config.yaml
dataset: "rendered solids tumbling over patterned floors"
tokenizer: "word"
encoder_patch_size: [4, 4]
Rows from block 9 of the image encoder of a small image captioner, named by matrix and row number. Rows with one number within an expert belong to one neuron, the router's apart. Each number is 500 + 50 x the weight over its row's rms, rounded and kept within 0 to 999. All counts start at 0. Numbers have three digits each. After the name is the row's rms in percent of the matrix's.
After each expert's rows are labels from the 100 images, of 14976, where the router gives the expert most weight on average: "top examples" is what is common among them. Only what is clearly more common there than usual is listed. The data: rendered solids tumbling over patterned floors.
# router: slot weights (encoder.blocks.9.mlp.router.weight, 16x128, trained with AdamW), inputs 0-127
# gate: expert gate (encoder.blocks.9.mlp.gate, 8x64x128), inputs 0-127
# up: expert up (encoder.blocks.9.mlp.up, 8x64x128), inputs 0-127
# down: expert down (encoder.blocks.9.mlp.down, 8x128x64, transposed), outputs 0-127

# expert 1
router.2 122:455494445553528547441467580490515543571512492554530597569502578470539536565421587485534391600527478470519555589553517540497539426505509423481509445530536419443482522504447514438456420572468482487430558486555518444486441511514520463418581527527438558500565549533506487517593525462449472409466533459567427524534473575545425481457489514501425426579496436456502422471458535519448445479412
router.3 123:488469552560513520524482538481441560435550431565448569541567538552563562588516576537489460590538534501565527553428513556538513435497429486445522407551442410468444524506468569457423581551505434550466458473453487458481375538578483434451540467544448514555560498447508490503526531526488494419460525445589459559489420542495480486490477462530468508488422427433468554547454565538421427547580
gate.0 101:593435468479458626490560493516489528440629571446445490478540556542503476505437534531456424452471537556510432441454496507499542510513530486529469482485591435563533501453459501436488453467470524493556618513415493429472432430449608439565508491471547541457489454481500481516423535498566440441529454563564501493555502419560501509669533447489467469498519503497467571524478550565405513528447
up.0 108:456476516538599524547525438502387508376504370379562459413466422542475436478468447496505500604496511453395557461462524550489439553478535552504449490487544456549535569510450492536521574444572583603544496526457575513429564474547455510555482454481603418489558515478530490471520527528439481564522457511509504442535517499408482487499490509491478510529482522477530463508474622475472546490586
down.0 100:468496560518532474518545486503490386620425545512411560498466516460524462487516485415526557464494488646496443501543547567494488565490481562416527531488477593469559506524495566439428508425560589435543490535537453500544483452468393448575434475488475463548583471554477447415474496512506491501537522496503587508477458422575562449485521471478414541411524390541506524440496476503514617506479
gate.1 096:488508466561418563476498481473521488464421528578485519499412387498477490527467553427518466431507470451554559540497503457511463396597467584445577525423505454518428482604512491468615440453513566534522518538575499444471531517487430562597536554490474491430527466587454452448487462501538493396510492550527483513510500568567537489462473482601471452441458511460526613457537572530434496600484
up.1 092:472447527451572444509497494562475549489584492468512510504583579478546522475508455578477525530519497509417415463451505552491518577456513437550379443588498592491549519387480479498432557518498464459480465478405475580557497486544564477406516479524525465518445535403489513620514551501486520579471519459480524489494546423425467522495520535421571525546550486503474381562465454467646502446534
down.1 090:454475583561517638442468444526394487390491482475469505450607555534577437478598548467525463586500566493484465486556517592483518508526499507524508537478523579525603458598507461530505515422500607505517478456449472470538384470541519516454533453486415550544525462487525400409468537509502500466548607533485499507456477415466515532542462462546459514604542533472489564519497490466452534564508
gate.2 096:526452577526527609485391478440544457619479466437496487534515481518473429514510392506426549456483505442442484555496589467409460589527531525530506483488560540496558569524469474520448519523496504577602513470443434518556599558573420497532544477423537537511494490526540382498446575485515459512486436467594524482475462423523476441509453477437516570523509538461496526383463578458428528461531
up.2 091:488466517508510572428483505472570436604502457429469445522572475523486434506551423555422538414509469505512469568583581528406486573563543489557592458454553525520630570485553491492499516487566481525534516488401449528585508564574485468503495467446529460484479475502540404505463588467524453483529384501589495406453455420505500461512478461447530526522499509466494546450462553520383586487482
down.2 092:489445549518618491468487610528434537393596576561412547457408482476511539474533505545519449482541510463446510475407435530384486436471513503442507539508543482510492517485458575471482431543477450471536565493551403488519503550474429456474503470500495506449446492514475591423513538440522520489603416532588467471493519526510500377450414493632508474456474473470418466480546531432483564510513
top examples: red object; orange object; count: four; its colour: red

# expert 0
router.0 101:547511568500459498536471407524527468390567492474503466580590393528503547534612472517589559464504532421445497529433506516504482574527476531452495475502464467474470441416447578591524530494552445564535442488430454485448536525552602493568414461500483477587524440425500520505512465564615542576601437494510566557487517399524444565543505441524525539459512492525519576516476452553497460507488
router.1 096:520414544534504516524572562524497486430569556441470476390493447455538519495507422418529424478434466431447470462501479557482443515578519513486456509565519458519562564538616494586574625412597566408542420484473478544481580473540482497476439538527472401439495459554441470522479509390444554421528488487452453483501500470503522541565552486537461519591507519438471528567547507489472534559504
gate.0 100:457521512447564588461465391524471481572494496510523447521504449517405527465480519465486555537488503507483490470529560545539552487492515461500411497488563458534602493579536563491607573481471411489523364565525556452521501445519465558504580392469486387469483483528475588494485454510601442559466448467439453474536556566569458488600436485471451478516504448510482470473538589530456613564470
up.0 100:522534460515420451429593591505518542479491497472441560500518487437536508538519537543429448474555496469568500446469464439514550474581436500512631501530483515551427477488533505553422541483520411460472582423542383508469503532498507431462494516570509513530516495509484478519478489520390530452476558486575387538483574526471520488322526545573516445432554517514489503571485459471599508566594
down.0 101:414587544611493490530454538506430479446582520611386531501539465426524566500534575489521387457464471447562507478598488462472484650548445560507522479502528507527588485579445551542490534513499585496547491520483466455492476502485498532445464576529478461538346475574488500548540546534415447468430550489534460506494530460513535468418507493466549472473457449439514478459481470425410515505495
gate.1 094:519477534444523435408474567503517604493467514512546536520439434490476503560381497512514496483448529482532454529542528400461483502465592628558564513543441503545495519557459567559542520455411470566445453442459476509414518398506434479460529470494545492447510595485502580528450449513436471520504527530484523469554525535452523559411411541507436574537445567512509470433481570582612409507470
up.1 090:518546531444476546443496470487509593519452542495516503558521421555467536490478496578523514440406544511559445492436502428446453467497512541547526498578417540535478483553554565510516555430475477517468450462471467515374545471449426517410518423505537333492485675463515508509447439551505477534494517504534546482534488516460561578493449576506467522480432586546469521461475610548555428502442
down.1 090:551483387429452473517409441532463419350495551460515531492509537467484435500457474564537441537551468466447540446499418575480564461532458439498486537518467543439465546520562482491490377529494492479564460482513526529600547559448528535353558567434521476521546533509539540438417533435522530474463541477463507493507507555541438578535454567492626474472518473530470565469579544462523573470530
gate.2 110:430565448498468516443434477527583439438489590540538564488568516501517466539508492572484563558529492366489579442523563482404505513470508521491380479576517480602627458513543543508550530508462523520496475462479518505532459515547498514533536548546378497541549484546509510557433446468541497551469528489492547502488396585477533503542501486449425420496482426359560425498433472469555462448450
up.2 098:392556466460433525559484533504555418387530557487441476486520487461552483516504429540513572509565392420531541506556554511461524522446510517462433497531504464581559490471510542460557520623523569483553442523471490479593473470516524506574490487583359447489436501552477500568475457489541507545468493568465564471489495482519531538579430485448502430504545405395586438518451486546589446492446
down.2 103:511495470430443449535614503484447546536493485422443519580413553537504538521606396484523355361543561467447437417555518513580453448520551470457427527483501471467542475427415531503462569549473560534524497472430508550438576477580533527527448464508531515501441525459506485467417449545485505575537490533507576471470518461516543534584499459531482562458558561506520565547458573518474474559502
top examples: white object; purple object; count: four; light from: behind the camera

# expert 7
router.14 092:485473541504572489533451424426549486458384445529580450445520500445329435509513588604433499527468440420464517519517554569561485511580524525468509558556518605489561593491444587496489547501515450608538532427458571550472569537451433472409410485485495494488507515492498482519511452428533494479485490497441499439502583581447499514581433526497522467542522445533478458466489500466507549475475
router.15 104:564441438470562530543572471371514373508480443538504513512523444536370487427479536405430563524487446462452460457435480463401480495503484528609553511568521536579543605547547576499491554556543530446453440513500538507523521503436443450469476445496520524482373504475498573578468479504483443500470522465450474492557554533507470504578499544588519517470552565451565491577483493562487562544509
gate.0 110:441496458547412457497525511542584518518486489478561421496424529508567526553476540501460584485424454510501508530497467548404521494579516434471478408484483508489545486522561461511535463470569403560510627472483494606498594535415529541511525526540510541451430648567518503357454479489499386442512520502506543567525488543497497447430495504415450462533490495574419466468498559465513485588480
up.0 091:461518460504486524552506552537517506483449475481516479524511560476486555529519544516447530473425455526477496513418521575348508494556504468474480402540474485451552526551538474472532468546556461642517647471466446546470575526431509494504520541536491468442435585575575480399502478466510427378502508522560528566558461556512462462434457476481488442571455463552405520492518520370483534604510
down.0 099:576517491458566501538421468504508545430528498456512514477569507544436464523508544507468466544525473577510475492484557524608497499478436447531530520499505464506434501490363542514484615563478599482493441480487479431497429522571567478507510580496598534501644405430494443559525470521505614517427469493490434495487473473557436562569497480555611528511467396488542557477485478559422509404495
gate.1 124:467533539369516523543460513463541523478617476537481521492550504490484480484649465500467473425457523456555544464474501463658525485606475527524479493468499473528509469525398560527469588498532550642465465492459501522432462516517500470494418500504523482479430448428505449535554503470489592488582498425480504494431491517476506558549444433535488545536395449430502604572458477516403442529512
up.1 096:518475505583465542464533528540497438517432552506546490479433415493513474466427513481477487523519450484433455495506522491315472543407547471450528464513496558466486585457679477507500397477504535366517550508534449511609578446471486581486582504528506551479561536571513518470479493539501463540451492524500536517555501489502542463446511583447477427438567526492486416488537479488591565426530
down.1 096:513459579429478531531441486525509563450518436482509475531549430514474561480584481527493504433463533483520487484435579486611478496542479614451498499479547463480515555494548558516439666535549549585505515496437474572581474577554420518506516433472501522504440456514486475518560604505491601441468514440487438492461453483429671544539510463532486482527438424477494565535559525459472429556479
gate.2 072:542436521579477491532507487481503509520513412581506508448495509532572563495437437504488379477566616528421402502407485506603511561463506553542525518571522490507502461509566554547472416428442450456545499513487494450528481498428532515612470490460627546461415433511464521432426547450526518502470575506540450420563450442520499554525419562488512543515488541558580432455441500511563446486451
up.2 097:509481457433442497436504470534504572547506542483565607575478492441450440523552559433497559550549436410541613548557457511409509451429514485468455467420442548452491506504577467501612564542521602463501455488547499484496594500539478493471504493531426484539477565498572443545573455534411517454441438517453535482458533496542420392498533429463511422519530444532450454501546546524515593515575
down.2 090:459508450425421521519585425514597574540478554495475570553479508388479465573555517510537502591560442468507566520543439531413476564474502482450385514468479566491553481470538440532581593450492525312460498494463559508453526470530512459544468508559425382554503487559480461548583478529488436488516522517447423501490536495478493413534481497497503512523499436565429511456489487542551559539533
top examples: count: one; light from behind the camera

# expert 5
router.10 116:513433537493491458459554486448577384534501514497552482463469563615524501462529494479437558454498487523517541483590461446540418483543504443527429538460477598477490469552535417409463445405438543419485554526513515581531517451501510502576481530475490559432471493574471559437472523469499534555494569548462620457517439509534558495482488562389452416462466517569560441447468469400479564420448
router.11 132:477485445545518473411482486502508478598419600513575566469529580434529556532442504527457491456489492428508474539618521501490466499523563434550463494513572571471539534535594459444491420448471548484454571514590589530548562511426477516523494627491520549425453502572483498536520486440458490504502566567481491461516475590541526460465567470410429413548515498457521418433506434412503489446426
gate.0 100:511569528524393433493602499471549492415511456535545499523495586459445496439615475590534493505557467431409445438498482513477530439432487472504557561593519551455435517390432519453519462461500434443539540463524522587521538507440525482556474503535467574542529472500440449490574515560492492564476484511500560498511429473552460463500536452465473378440547557523603485630502473531548584457507
up.0 093:501430412581622560551368479517438490535517549463474528476485421555550459527431531450432548472427525539570547546500549492595486527480511528512423420442469467589550515577571539564505494474472565560498484557501485453495399511539458558473566508468544419429468535514569567547402487442509528473490499516513466514491555521468503485504425529545498564546453468479421521375491527438456404473515
down.0 094:471471503569526457435489468516545482518539511525543527566546542472497520539572540502513467517491483367463396522526446559462515508506523421534479450581525465476464514423460480447539412410419562447532477501546469482627567514467382510459554529484503516519558487483513494508535467515592457602507523468414477475530505448592439533481467350566469450483608598529523501575450496556501584457481
gate.1 101:517514480544428439489495414491427463465503512557532517447405505567403584576491415511454415481529479482507453476468497522425535519538525439527459531512514564489554466370626538551512591511558503467583460515506500514598524437580493518510528505539455464523584478546402525433467486474554434448455501453398464504520534510526583583577546517488512497576457545475512494454541411582567502469437
up.1 093:491509525513403400463513455441437458523496551459518512471417512536451532533482406494529501494547424479564492453428488549508514500512533521522465521506607544493490467341662527544481514491505550476546485514491470524531533476553543533516485520522436413469573487579410484485444471500492479451471413509447496471444542532523516615570621535452525486557476590469525444522553397575607479466493
down.1 093:478516466482498472457518523530466645537570571421546421524496456554540505404465428485508431479436433545571515536541581556613585558535454452512424474537487541559548493488577415523445518592435495509501483459424512570514512528541480509497449587518512420516514546551509466584504488574501470496435504459474455499518506540528409468518454493459525489603457633565506493504506517499514452634511
gate.2 102:382542510416551552518545486463533443570530572559458430494511478497501569413466544499539394486421495451382475506554570487378489549528598492424534494509520529519501429504509575515463567512491550590552436487472485596519618496483494498524450480526545420449543473536458401502439483413459467401465450492512480470522529553502482528535580446573509497481525521497524451549515464521534617531520
up.2 103:384483540473554569466543507443400445626565546518491474538562528520407481536481531575503477492636395488456498624583495522424495530521509533511517461518404577547465597442435492458403485499461559540390413484455494477420507516494509429617476518528498536458593493450504519485478536482512489517491476463487426503493534455500480500449562541535478482471454465507483556526526498550498589511552
down.2 101:496468395561525529438599601497519567409499563558401493465471432532555527564478533516499491488498527511542394549513411544408507550495494468523522498486553492533527497580557484503416430447537402550534550502503551512485496515500500501574562470479434516455545527489487501534579507461558589608641500466448407520520494541464491483440499372502388519485513469503460564463433540486540482440495
top examples: green object; yellow object; count: four; its colour: yellow

# expert 6
router.12 084:456415451543584542561526524493564550485502483435452419449500403467509505394480448583478516504432449442396492460546546507536464565556539542479587587564596498538542556511460518549466485465569527532490505489522561559500573469459543454515441450508472459443455478472432424445376395480435584448466490443424484445556489532535565531562564504504481525481541464501525478538542449546553578500437
router.13 079:495465496508571584566507528417558560481472396454470463493539400517541526392509453553463505476417404478413483440520528486591433557516484546446541605549571463560500579553483550505457517523565474565451484414479477499464585550526520447494424471528465404503485496442464443459456438569410536460459526497455453397482466470435519522532545486527488538437505424530515484569492504601540482564474
gate.0 083:554531491547496436526537581478512461572521449491579458501505435602525542571548453507496366595588548446432578478552457464490518532528350479518496498560483506466499419464483463487524418461590494561390394491480479467525534509554450539533416534570515477530546544563511470430545523561527463485446509521487495505507557539470504476374525547458466437505486529602486504535525410505463471434544
up.0 109:445436371576520561565489509585595488437561558575566466581507484501610560505476465470427482546386505448466450415458453479527485488496536577536478470478485455459555496539541598557500406471490370534460453483567481481527539509521519563417540491469472467464455590469552471427556462543496466503575471508460523521493400460531518505484513462477495548590491524472431606494486502507445509466559
down.0 108:482412443489549535534575538487558517530561484558548492501472489511600484544519580465497468488472537349523412400529477425520470494485494531562464510485563496491546526475540582476519498400499347522390479510579578483477636565516410537475503408504520464504496631556491450461448480518508513570482509506490482503479474499454526534520461526553444480544535528466441540460493456444386550538513
gate.1 099:569523495487429486510558506522625449636555569497457481533525469482541438533505470468517492505496506516583587582524565509472566591458466480535498484469535509566481457448506443458450463448475585522518481446455522448502594557418417561562425542451490578632489482513499457473570485442486509405490495426497433570434458436509486521563534492444419480548479448416542470525510552486496466438406
up.1 089:469496390490606489498521573503518517476506489491526600468499510491545530524415492585500532541482514513467426555454441456576573517477531537572448453455514452481458439465379525398544405477415379558536557469579478576564548554416544526506567503438479541522505540505494573551506472431506448509521486541535432489490477573492420461394530489538520479561485422606439474527513477518418491460534
down.1 090:450484484463461444572511524509527589505517569485547550449550536453529560537514527552473533301453458521579530441511519495567498521477447454508459444547561572530516468511433487465518483467463563490473484518571485513579574446494512498593544574516470416504531530543535493496465487437474487497461559485499500472465516558408442491437607380522471534521453355566471549621558453439502462524507
gate.2 094:435444488605442513430591520509440535452538530574507442469511554447594543590489350487555439524535434561557573458410506497485546450501567532522501452528457443503580457468527486582427483482510580441517551515458443508581421481517420520496489541530482506473599510463475593455561567527459577474543482531464571467537482437437463475489497498519441490576457560457468578481480476524465543463427
up.2 114:535542478486445514492560472455523409494549630577416553500474476468511546508489519523461462501598547481412440428592529484544482540497484494497575543508520583513573500434392459553510515426585485422538485450452453468581534509427560458533485559507470573550521449442427486550367480444443473444502561528449467465452544417533501491515597463474519532564455496454576497543596510475490520576523
down.2 114:455482439332417547442481432490556436528503534617437496535463549542455547440574608499433454492569496513582496440567466541551528463558417541512544503502531526479489481527505505541539473470425485450538484491461538427562511489454536558533432535550507512516467474465511463552349514446512445424432539543463443496492518472492501445554525456494639426514554489549508476533471458512500385540514
top examples: count: four; pink object; teal object

# expert 2
router.4 093:497464450455485546526560570492462526587536510390387520460467457507499429460435355437600484515558465567480512399455479410536396564514571516507577608464516539516466526537561506536566495489521587494460500450523495482534521555461468531505477494505456531532556446541486410451521422455549516509477511447451448432463559506498552468436606573513454474467547547514557536569548452577499511532542
router.5 084:514527516559502506428547561483424566513559511467496516498436412546553525457416506432431455537457433474494504504494525484519464461467558536505564477606508520496450535451589492446552443473579496426508560463569445478522496556495462417423527431486487548418558435512433399433505497527383439465415442425495453447564408519604482537478562537538511496438572503537484588506473580575465500546516
gate.0 107:573431498469498437497483522536419566479550488417549520489558512531402547552534506441541515584544456484493497546476540430466485531568533523467513520398418541549558469532525412584521553453489437566510534461524442396397541535535458467458561521482536416498572536438447472353556529484553534427539510436530536578530467460520477589437533553450418524465527463564480499422535460487566469534524
up.0 111:506509526560411489311534435551492524376464628509553469450489482555515545569551541540528481458514443502482536473471521460541535517480482602480474569586439483539457447585602557546452536526541485482427423466547522482584531496590473447369456495496497355507490474507425527419507492439548522468523543470464479529445573484499502489525516511469487480505493526509460479535548492474558558485470
down.0 109:524541557533455383476396465531537660493476536525595539454540446491601457382482483518465506486461454472473550507518571506426542548492572523451457511481411534501498531468532605468400369480455509519467483505515511551575487461505475470611529475490417426528461535498473535487613471540475439501433539488455543501519523495479465550411448462525494489543520483512508507450490447521462611578486
gate.1 103:523556435374630443477507572528497475437509501488427423504386479477516516449520646490478421519491531528481486471455539468497478608413561498459548389385511552484570459449415528527472562475544483501524509495499578500607525535574456482529509398522546502530478497491504492410538542459520523501508532530450546572524481570588519507473425510450535488520524500459556481450492607483469542470461
up.1 096:580489445367574565444574517511551455511503586468447473488461487530596461476495496597481387558427534519427419538419545431465447475532529553452547435457502549459568474463423529543422503496608479415576433559471513469627503581521455501514529436472545555507413515416472517537568521458525518581519503560476481507481507538520509485479483535422556484441487441527539551490464530493542519485492
down.1 094:478503570511362435395594457496545488623554506548436453473453477530511518404576484495455569451522463592515546550480526435542523449527527495543505561552479618465393493482539522531436545512501470508487508569562503453596508507471512507495608502527476464527447612425444517514412414556419487497516456482502424509479535409553532483495547527551465482452462421465536511450540522477528499434523
gate.2 098:452546440528600472441569420478484511476553551509521407528511523520518471483553494562545501588435442473538452568375461423518488551381382523429541511510570585454534541562489408443457552577548486416548433477548491448486536421492546533476480527464512473429464506492519494427568574435519582521552507501488526452518511521514515454556495383534522559570508559485443504513556522549494531573458
up.2 096:517546455507541458530465515497443556606544511379499480522457589502539472491431485474471439385654474546459469506545565523467561451411441401496531514470538538440418484444525470552491504458558567498490463484531511504524583554468562511529483529525448576470408510413557453524531482503444536463493501479518533513526539487470502457452601549535557519546458470606467504494535396405566532418573
down.2 106:541491521569474434510442486505400503558480550400500514372452449547573434500428490477475508397540549449467450603624534574517531396542512416520525482462540526426469548429612502453515526528555540489507480519509589493492543492473537518399524586490411534542483507452498545526503403510464513459440474528465481483514494551465625524477497510436547612475513555533432484535472464498497483447522
top examples: light from behind the scene; count: four; brown object; its colour: brown

# expert 3
router.6 093:500527609548482492432480458507358574482494451516459470490411446516497483552460490495513516511546482516495483549522522448543482429392460504496555423515498516487420495438590477516562480428419502522554536476543428507553478508514429515455529449506488600493539438568471487437545482571490459584521487412494578524477450451548526438435518525568540496413576531577476610434449542506461564435631
router.7 093:510484539517492540539582450533496532463560421413463478540525400611477486502526412514618564448486530485464523511424522464532429560562446506453481430488441449463466510460509517583491527515582499519556430488454458489476481463592526486562479422499487460521513459433504489480565443559631559545574445446461499503447491416497478529473561509461479555437487453524477599641535488596490435442468
gate.0 112:434523423555442580493440516485617477529418579514576511459590534526457446526442494536539441461518483458581529478533531551577547528574513470520481455500569422425506487410521515459547429597471497612470527429539488540472486571479524501523476533462413519484572522519505521613620456512449489447542460411529447515462514547527530435407540513417481443524482456459502466429503473513399503523469
up.0 099:408571519646409495486476555431547483522507610466507518511545503519454465511473483500538469489598453454504613467502412569519539501538535490541525418536538431484487444320542493503524541521513530648507453438531531519417458507548492503536490554497386469487564482531503516552540488572487416442480419421546449509506484528537538495422510482490491509416567465510537488441527491496437464533496
down.0 104:514490486533539443526563588480474504407612564490479541503534413492489417518584546498524487494455485475457338488466489495392478452579534535534462500521516518463488521527461520452441466530586416516498514516490554451651390450518424457449470531407408467522534433531500489406544607460554431497496506503527487515539528464536427524576531489573481509476518496514455573526451504548421556513496
gate.1 104:530429524561512495566557452484526509458506500494422570513451435502475492562538463438541537514612518540561488555560423441431459514484457428464518578501493497488405499424599467509446409447485507512442576410442577528513563479564491441577588509477476653470559563520489566496581576443511499364449523504511426549485565418456552526468483483494545481484506506475491523500466513547454468541469
up.1 097:559559466436490502485478544502489466577416497553577432563584573449486527456374528552495424484493523496451529427420510557569506505515596550514485499481467523447508482552432534509451509573557544522466427596557406440491485467486513541418490510494499454513541475496452425524427481536406462693572447472502559481526488535541396523498503519504429460530541476512504486612549513515485491446459
down.1 095:448579554496582490632560572507555537518479542460493447554505442515481528437443517509509515560470493519499531569460484429568443462379516481475489545511592393549542522478538484412544524535555461548651512477445450403491585401451437532472478590407500494490463437506474455508588438499520487475538494518530428483504488486453516410499490438489523571494442443500455513554483474577476506587482
gate.2 101:517392496420518507513500450555570571518500445510539391579417512426588371542540465476522419477537551462517597478509371547462468409540515596508530491486458492500570510544634526610532543500486529475486403470513421487480520542595457485491518481470483515504436581505451553567490453444421536522473604484435512531502544534515502469478527474488489537485486549492498553536510409504461462519519
up.2 099:442520413472409510493478426472519496487498598541528445448512494510437542440439566485547533535518507542442505493381513547439520460533554639496513522516493602448527420538499475564536517485482411467477558556546443521502488524403420561489436456508536513501583472472428461472537483450526412587497484442485538526459459454541478555496615590523541478514466465565487490436519544534454617489618
down.2 099:396560523562522551602502511482497401561514485457461495509470523494347624516501533580521476492457483527534411504486499520410444559500524544497531562513473444493537462526492517518494540491468583567491514508497500492417580512446509552423425580513512488511437572451512542473491521467578398365439498535522425498468507496419529465504563466407401512593539558449483395478500518504537503472512
top examples: black object; its colour: black; count: four

# expert 4
router.8 074:502538471471539548589462469486538502455494593507564485428520518371513424382504421363389470439436465477439471534551574529526524495563516469471510553480426569489481463534489448511523516470513580489489466486548590517458616508480474533527460542501577405483488552446562433503463516513458544495560470496403495425443485491424515607561484448467464522543553525494439489532485495481575488584441
router.9 091:566518566571510519438598475428409495481514553492469455445476437558532501467544434452487501466528414398455456471565494480561484456521483493489484450488531524511464433452618440495619431389498516476595483494561445503553542461524504487537534472520423566436529466574468444454531487527520544558524488539484566466466490434499525475418601439428520450426567534560484596506436475510514597418504
gate.0 100:540411446554553440513438495476587438525512517538479467512493520549612417453639475535481499537489543450408513530465528543620523516578455474478502526422504538396515470475386496496560539462483472591501503393402466547538589500543459583602434467434511492512446426528535576513482516567532550580584497461508556461473466449501528495497416514513521483513492446531478501476515518454496419526472
up.0 087:405547551454480540487591546510462561487562524481551524521512537463500556507378560495508503466448466559614447501428547439426457464428570528551532478523479452548488536444624502474412465535533500357441521580569508494479425462521536460463609508537465474502529566407480438486595505473476499402447497539499466545569548542500516489449559528509475523438558464502526431575478480565435485470475
down.0 091:452562401494494450583485499459440551434508506512458451549438550481628387447498577461497592401419529384524410502476568519486491562540425423558472521487565514491512477473477511479490535500536538504459490510493540606499568524502549513604448549518489486489453488513496463434393507513464567570526466453512437495510497594492611568480441449499453543514458440526473487431506481437521492602530
gate.1 093:586588393468503496611472484594526531521500481541461555520534482524536470532535500531508423546429429447478472521544446460584461571420477462475529507572541413479448527423575553546525520440495520487529532511409485466560437475478505561460453532586581537507484531428490546441474507410518519598482541500459409554509518448470422567523516410508506547501398549544482515508536533502482337492507
up.1 097:486479522501492452434533533524486519478522519509463518453502495485394502468444535459519639511523428379584443520459523500413458489511503510568514528468470547564536560463330518492600551513498587457530509528549460376571511435416609474559526586503498543482466537552545552387517495504481457508509490476538502544427493456598490447565479414505584537458461512479502523465498460468457578496517
down.1 093:535454459521420576590465471522558476510539558486503558509533499605421508502396556435570538577414464434546467435536468576517494461461428551522510515501528557518527423450482494526504595488480552476498514481512462583585520503404565498429446568564572550477491472486542543509500506479545402513539482471506484518463481526557482487512381447423611530466494528567470586565434520548429479383505
gate.2 099:464465504532464526458480506478417639437527646462521609467502443451368558617598526482535490442527477536406507516473470552418495449538496456527486473475391498409517534584495502490581378495522576450430496439595540483469440536500438451545523569518449461543553515482489569438473497478560502536514485521509441535487588504478506496451490492486547552546462474555534522494481532473449493486501
up.2 106:480527532490396430495476519444467501495491591472540600446550548430412504577444567388524578424493426497455577471557633567514555444506463433558417491444522501505481456570492583478508470478536573429462497482578541486441452581524448444580547558519503474524569479474520557555482509462561530556484491482484457487538542551484562454409464506444434534535504472596480460421517441480467518505523
down.2 103:511500543461595566520518505497403577535478488459486393466495468537439538548536496482456526425545453559502509516497498510634526439511497512512543475502530533494407500476451479537442480453463423520490540526462510390518377501517551530553471433486492465538434433463467413533482514477514560540445462526555490459480499421390555602461554444496529528557579452391506466527423531619587536594495
top examples: count: four; black object; grey object; white object